A small contrastive audio-text model, trained from scratch: text encoder width 256.
Rows from block 4 of the audio encoder of a small contrastive audio-text model, named by matrix and row number. Rows with one number belong to one neuron. Each number is 128 + 24 x the weight over its row's rms, rounded and kept within 0 to 255. All counts start at 0. Numbers have three digits each.
After each neuron's rows are labels from the 100 clips, of 14848, where the neuron reaches its highest value: "loudest" is the band of the loudest frequency at the time of the peak; "responds to" is what is common among them. Only what is clearly more common there than usual is listed. The data: Morse code for random letters and digits, with fading, noise and interfering tones. In brackets: how many of the 100.
# fc1: MLP up (encoder.blocks.4.mlp.fc1.weight, 384x192), inputs 96-191
# fc2: MLP down (encoder.blocks.4.mlp.fc2.weight, 192x384, transposed), outputs 96-191

fc1.340:129113178129134161108137143145127139126113114135129146136160104131089135150146145105128076170134106131158104150141154103097158117136158132133093125115170108173106111072102113130116124111158120125111127110132131101131145155117160126131154070129101129109138092173154148111110098110145092116
fc2.340:112138105125154103147131127115109125120129176128152114140131142119116156130111099168143120076166176111102077079111121162134086139112088141094125170116127133123117116168151150133147140107094136162172114142138141123124072144126134093103125183107129159142127129109101081114166157143177143140
loudest: 250 to 500 Hz (38)
responds to: speed: slow (88); mains hum (53)

fc1.186:120095121124142146141121087115110122150139135140173097130162127136150102105118147111139109084101156135077144106148107115115138110125087132151117122144094163098122141128135086148142113098147106095131110113117155121147131133128126147158106127136144132110104147091128111105131081091120136112
fc2.186:089119138151144084117104137138149109122154132093147109117138111102116124128110118100105147166121139130146138116149117108158131114138156084122122164134110120124175091180093135093141118085119106112159100106096147090152135110163131168141120139138165092110152119120104142147138130127103103132
loudest: 250 to 500 Hz (35)
responds to: reverberation (47)

fc1.68:146133164115119132136146133111098150112115144124117137131113074156145121115119139031156141163106160088128123165090083113170169100116121115109110147112153074166100143155118108144159113132123116192094133110146147122126087101142118129166109115112102153143111142135107125138134097091065140113
fc2.68:127115114122152147148108154128123104138140091139115101144102174138163148147175106177119153139116067147118109094111158141082089139122138111163123116186109164102179112114085151114128124143114102095130152145109116131129128118103166127109125131177147118113123125126144156105124132167158092088
loudest: 1000 to 2000 Hz (46)
responds to: speed: fast (96); tone: high (73)

fc1.244:141144146143144111123156148152121121126143118124112134103141150132111122081106140155151129126104085157079132106177133087104136153103116112141108153143140107101137127090109149126115140132152123147132151112089122116127109076110163082113142097128150130129102112158162157098090118119171164118
fc2.244:120172137095072156159117096143129147164150132136140141142113140115132105127130146093139114119123146106157103142167130115089106159094086173095170145137101106185157109121132113128108125163104099140145118143120172131129125160110081138174139139121133182162123112151116126130109113161100109167
loudest: 1000 to 2000 Hz (44)
responds to: reverberation (50); pink noise (50); clipping (26)

fc1.79:086111116140089098119107128118122118106136120160101157130120134144154129157139143071151126145130144157143112123131128121109110115095090128148122077152126134116140102092171108154107134126116067101117112098153186118088137146106150110120153119138166150146092148134118113120022113158108145089
fc2.79:181154121090143156146131124122126087135111124104139114113143146098124103109099114112095109083147123132134172126108106180157149100117136172111169171142111137134123166116070125152151176111128149143109175158097071124151159126101135132087109124107130111085108111136131106131172145145166154136
loudest: 250 to 500 Hz (36)
responds to: speed: fast (60); reverberation (33)

fc1.2:113099126104150144146113139133121113137104141148089121130093141101146095149103123117134141086111114098103106099108182132124107067110134107161135112129145132109125164114094113125138134143132153134123116144122115113113144137176133101141133108145091120129120105127105173127084143141111158106
fc2.2:164107144129142139145139100122110111124145153123145107101145152131148099085156111135113138102135131134182134119148078174127176131127111182079183130128137135172113124146095156135112129146100158105126179100119119134108131146106125156137115127140144123103075151098123043112145095136145097113
loudest: 2000 to 4000 Hz (26)
responds to: speed: slow (63)

fc1.193:097158127108098124159150144151129118176117129148108176129103149136149136128149131128128148126155134134167138119111093108122141115159142122133142128090105078151127116094110088136076113137158131167148128159128183171149121142149098099140130163138091129108140123148103144088133102104163116133
fc2.193:138136110118137119103134141103141128122118125106133149133150130134125125108126142097176116116134125132136142165162111104149134138142126122104100123159164086111127118181162120122136116122139099067137106112134092078154138103109133123116101123122123124124133135133149130075140123106108108098
loudest: 500 to 1000 Hz (76)
responds to: mains hum (68); speed: medium (67)

fc1.17:115124183126126152101145194155134110129144119196106159167091121132151115092091147148141175122175129144147130136140127114163125157070105134133143171147117143119080155086115107100114097108132140111117091170145131112102129110076152111131129110148128138101125122127152115095116121115154158144
fc2.17:138136128130137150125126093096152167124114122093118153109093101113092127092142100112113137151121120114085139099137087151085120089140136131156094136104118105098155122140125141154137104168120147129115127089111184157147131151153164116128098107126122079167183109131108126160116186127119123143
loudest: 4000 to 8000 Hz (30)
responds to: tone: middle (74); white noise (48)

fc1.209:158162126120101095145117162144159117157105189137170153111177109130130140139131168114132132145147098115170158090109161118126099141107158159145153097104123094147110148125140143091104145132144148109141164074074130131115142153148119117151118117120114076138118110115085152183147121135145128138
fc2.209:123135139127098137130137102142107110164150113106093124107096124109145113133143129137108113118136153139071116148149065172158160116115105147095097122113139153110097129124125121135166141148091106134118117144112160166079098109125169123125145136159137103160140131129136113083080148109116140150
loudest: 1000 to 2000 Hz (73)
responds to: tone: high (82)

fc1.149:083094125126192187158117139080103139149121147130141113119115127119140117128141093136145173137131125108140101148140096128137175140139118135060108095169128172132136155122105146097134117161132122170154180123127122110141141136131144131138141131143162116137130109123107159154146148141206116130
fc2.149:170157154145098136133149174151146162107143131148115155112110106119081115094109162123173101133103153138110140106108159120103109169094085133139148118103146142120114125132142079135126185097128127095138078176156098162108155100126103133135108079107097100143137157127146134095103127136120128119
loudest: 500 to 1000 Hz (67)
responds to: fading (61)

fc1.73:147120102157112139140146123180127134171079135141132138106146153181101104121133159128128109118123126101119180128142122109114143100152142145129120117119121140090074149111130107097138124129128128150135112115127170087150180105137100105127108101128117086179134173113126084143134185105129142172
fc2.73:120152111103149116130123140111140120100100117165108148131146182134102166112132117110108112147135141169184129115127104134139128096160155091130159110194161112131170126159165127125101091152127175085171077127126106142165096154127155126094112146140151149108135128144133153092148084129153119092
loudest: 2000 to 4000 Hz (32)
responds to: speed: fast (63); mains hum (62)

fc1.310:127160127099151117117123164145110146129123167148144133147096127132130114132118118138124114170108111147171121162101143153110138177148125133134093145145161128150131140106061123142118171109140158145152106118176141098112119085141130142143139116158134143086131126111118133150122122112110175166
fc2.310:138152098146128148160100129126129113134129142092135127144153134132106175124125120099106132055145137104080126120124108116164130146137142132098170125142125145116104117148189143105130110113112126112114106114122146134148165126131134116095170129111098110148128133173144154084158116091158101096
loudest: 500 to 1000 Hz (65)
responds to: reverberation (93)

fc1.302:141108123091159161123138142117142123149146117104156114176136100098127147120063132139147125093112105172125118099146117095098122106135117119169162066127133117094171125091127115097152135113125124169096115108128109140120114098149117131134121143098092100140163109144145132106126158187141153113
fc2.302:132095133135113132122131134153081133131154113151150113126133130118173082093142147139134160125147124110145129141157103158098159085122095136152114124121100125122111137149120131119143114125121136113081134092122175122067179140101091100149115085143165146112057133139142107145107084120129111136
loudest: 2000 to 4000 Hz (34)
responds to: speed: slow (61); mains hum (53)

fc1.28:098123141121135102149097094133118116126112143112141134121107153175100123135152086133141120112169109148110137118139138170096093138102112133136122090122170161133129092151160131091144126101152087102135108131090124094116159132092077101094102169119110112107101152113105113128138090147164197108
fc2.28:155109146155157156130099135157163123105149077115120138138151125119137149108100105122139134130120130131197174162116157111133152112139143137103150100174096109126106124117089112151110152115131120145108166115153140170129107098158157179130169127159125171088136131148092091125100129094087065126
loudest: 500 to 1000 Hz (76)
responds to: speed: fast (90); the character "4" (30)

fc1.328:134135123113144111137137100143136130155095162124121151138109094171148134132113156123122138135101111153096109163142142158101115184112147094164106138081092172105154121127075112136104104117156152052157123116097103142133147138115083113108141111108146137148131112066141145088110143121186133120
fc2.328:187129119134152169127132151148168123123133135115098106153133144112106160136093131132128114111123160135132150110138135126153127140109108130131147157174105117123122142129139155134112092143110096139111121095115158133173096120125121142103119119094103153097088111133100124205128143136097145112
loudest: 500 to 1000 Hz (72)
responds to: pink noise (46)

fc1.108:140113130119118125140114118107120102116137146141139111146125104122123158105123136128122097131127168118148120133119162153100164105108120099155070181089134197110116118113109113135126148113132100121121136128151127118099129098105155143128124149143131153145102096137157154148135115093149155131
fc2.108:133111128110158096110121127121145151106142126104100123119110138137128131118133157127137105137106094143095173138139150143159110161149123144096203072084130103126117114157148150113147137108130130108171165144086132112122104128131105136139137126096105083117115130082118132111095126156117131100
loudest: 2000 to 4000 Hz (25)
responds to: mains hum (60)

fc1.297:141131175110165134131160110092112125170132125145153135155135150121125135103140130122148128162100114100142149154125145127099113154085119123087122154092161110120104155076134096077096082122124092095053103152123120109128128086087136119114121112063115132146136143131134106105171101094099165107
fc2.297:096133140123110144127166132129146132100164112155133120112152144116124140091096132099128123136113117126161102129104101156121125128129119147121073110139132134133148094143117148107127159152150121184157134167100143152151084141109135109118139154159117125149151130055160128139104161135155106081
loudest: 4000 to 8000 Hz (28)
responds to: speed: slow (65); white noise (41)

fc1.22:123144107118081107119075141126153105152144136139111121157152098080131129142100189110166184078100151119129111147115162158091150095100093087151125134108111121089130140128121112147138135132111090129081132079132142126142109161123123120131091118105122123115144157154132110131127126159130157132
fc2.22:099115129118131131114125136142131134128156099110101117102127129123166120136143163159133149110122120148177147133166131098088091153093174163114117070087145121126124132107158123135079131141124151114125137140095127157090082096111124119174116122124164107138172114134126130085084125075158127155
loudest: 2000 to 4000 Hz (35)
responds to: reverberation (34)

fc1.55:169120150134143143102115161145125127122127164102113140125123120180103145095168130117112160143087135158135132157184094111124139157072125123145121162127127100120130099141144159118141135129108113107114168105152095141080135089140142078165104129153150117101158119160087155124117142131162107122
fc2.55:095123137122108113137178123114145129121151099144127100134130137145101095118145101103153116095145099100114122125113130126140118104125151087111126108120090161149113146150136076127082080104153116129166070127113153156170142150113127154114146141109098133159118131133108132121124106143117166113
loudest: 1000 to 2000 Hz (48)
responds to: reverberation (39)

fc1.284:149105087124125123125125149122173157159156144092140119144111096167132135092126149188124116141123135136089138111108196143163112072146136142145116130116098128107144115105156097132178119126117113153141120159112137104132126103168163088115173125117160099142126166147164129112119127169141100119
fc2.284:083126157138117113098112117135142137147135152127111111086173116134132102110127111089118117162083098148137145118105109116099136138121112099141139089132176142118087137170124161099099096133161136133113143110192090158140152139120094172158130095123108174113136135102104142139117150139112157105
loudest: 250 to 500 Hz (40)
responds to: tone: low (60)

fc1.263:163133125098142087124119093114113119145153121157117139151133116165121097145142139111121137104105118130128142136140108139135142151132118166075141147141108160155082157130107101122118162127121149126112090141125150122155101138136147103090112080126137124117130134128136121077115161127132146140
fc2.263:118126112122089157113107157092142105144141104156092150095138091118105142118152173123140127117143109096162130117137125091097096147132128134128106095134149153088147112131176180118110110098151162132144119150133132173117149144136089157157134127093111128089157102106124103163143099138108117121
loudest: 2000 to 4000 Hz (33)
responds to: interfering tone (79); reverberation (77); mains hum (47)

fc1.12:161127108105132101111133152107117116161124155143139111149121115119112126174108115151170136092114155172135103106139093107117170092117093132100122134133135106130151110155105125128168164171139131088101127120108124088171117111073123162142080111115098078113079113159130112103146083128134132131
fc2.12:151131138150108127155156149134106118100114110090141135170122097145128138088127110108142151129096100106118099131165136103130144129138139087184136108153128189109117120125129133139087109086101115110127132085127146141078169127143107084110140134122126142075114120104121133131139116153121143141
loudest: 250 to 500 Hz (30)
responds to: speed: fast (76)

fc1.249:141132116110109142144120121104143125145117148131142110092144112111123119122110118149098166124036127123156096090093164122164104111114112151113147131137186129134157150095124186112100143171133123113133126119190133108095134139126122132105144127120152152086157104155176123114115071104152099146
fc2.249:123139128101131103123131149136115150128137151149108141120127146103104165119153120123147117153135077128063133167167135104116091115108152145105106151121125119146093147134134113135093124134093133083143099142098091174138133084133165133122119134143100135175073145113114151145134112102120140134
loudest: 250 to 500 Hz (57)
responds to: tone: low (67); reverberation (36)

fc1.220:103136116122127098107118139128156127161127145091142152151162130153154153094110136145124079152110159118143138118154088093103132118108120138114114100129080149168142072167107133133083090132112104097143120176120142108155126126162100157156152116099132124106166063091095101155110101121138111126
fc2.220:149129110116126127138125133118095134080126123111162144121111104136122111123138092074106113133120115099112149108136157138181115127133118082125134161140130143088108152124142130139137130106132150125072136108108156080151141098079106099120136144115147117174086154146119126121150141143119162125
loudest: 250 to 500 Hz (39)
responds to: tone: low (65)

fc1.43:136138140141150120123138129115159120126142159140042150134153094142130141144135112121110126082100131084095122123108131090142143110125129139115085153131156129123124128067153140124143122081095149110087141160179102126105155115149099157150123184126119107103122204128180098099166134130128121099
fc2.43:125142089147121136138121100138140087150142115139145121090164108119142108138106120135144147113095135115138141155149081133196138120120112163105102128149127105121123158146118119116176060147133118140108095120130107164092165158116125134134113141097141143117145090125117198119096101167156113126
loudest: 2000 to 4000 Hz (29)
responds to: speed: slow (80)

fc1.176:114133105118143105133095098135099118112139133150137126123136086138138102163109095133144125109129176151144092131113093114106124097107123130138072113110144087104093129119143134134125112167140118179119111166116113110169176140156081102144166107131096119114134122120080118141130139150097099090
fc2.176:170142125124146080129140127145133141107140150142143116117128155162129136117121092138126139106129079097085081095149131105161134125155141112161155210142143125157158133137127091128093162143145130114148165125165144096122080119113134151131137140150134158153139149139154146085123113133136112147
loudest: 4000 to 8000 Hz (29)
responds to: tone: high (69); speed: slow (64); white noise (42)

fc1.74:121124072131126120094100133136140128122121151161167119118189131126127149096143126099129145133131103132075175130129124116086144157113081155141100193104161121125137114101120096176117127127144100173133167158139159130106166108154145085111128183125128086150119145125123135097095146179145142120
fc2.74:165113177141150120164141147146133132107099144125171139175126119148127131164144090146142116120115139103166147125116141165137133137126128129120154085164121132121119130113137135125158093139107122105111083071131095115115164105113094150109127069156118203100126122170159129185142092092129130124
loudest: 1000 to 2000 Hz (44)
responds to: speed: fast (96); tone: high (64)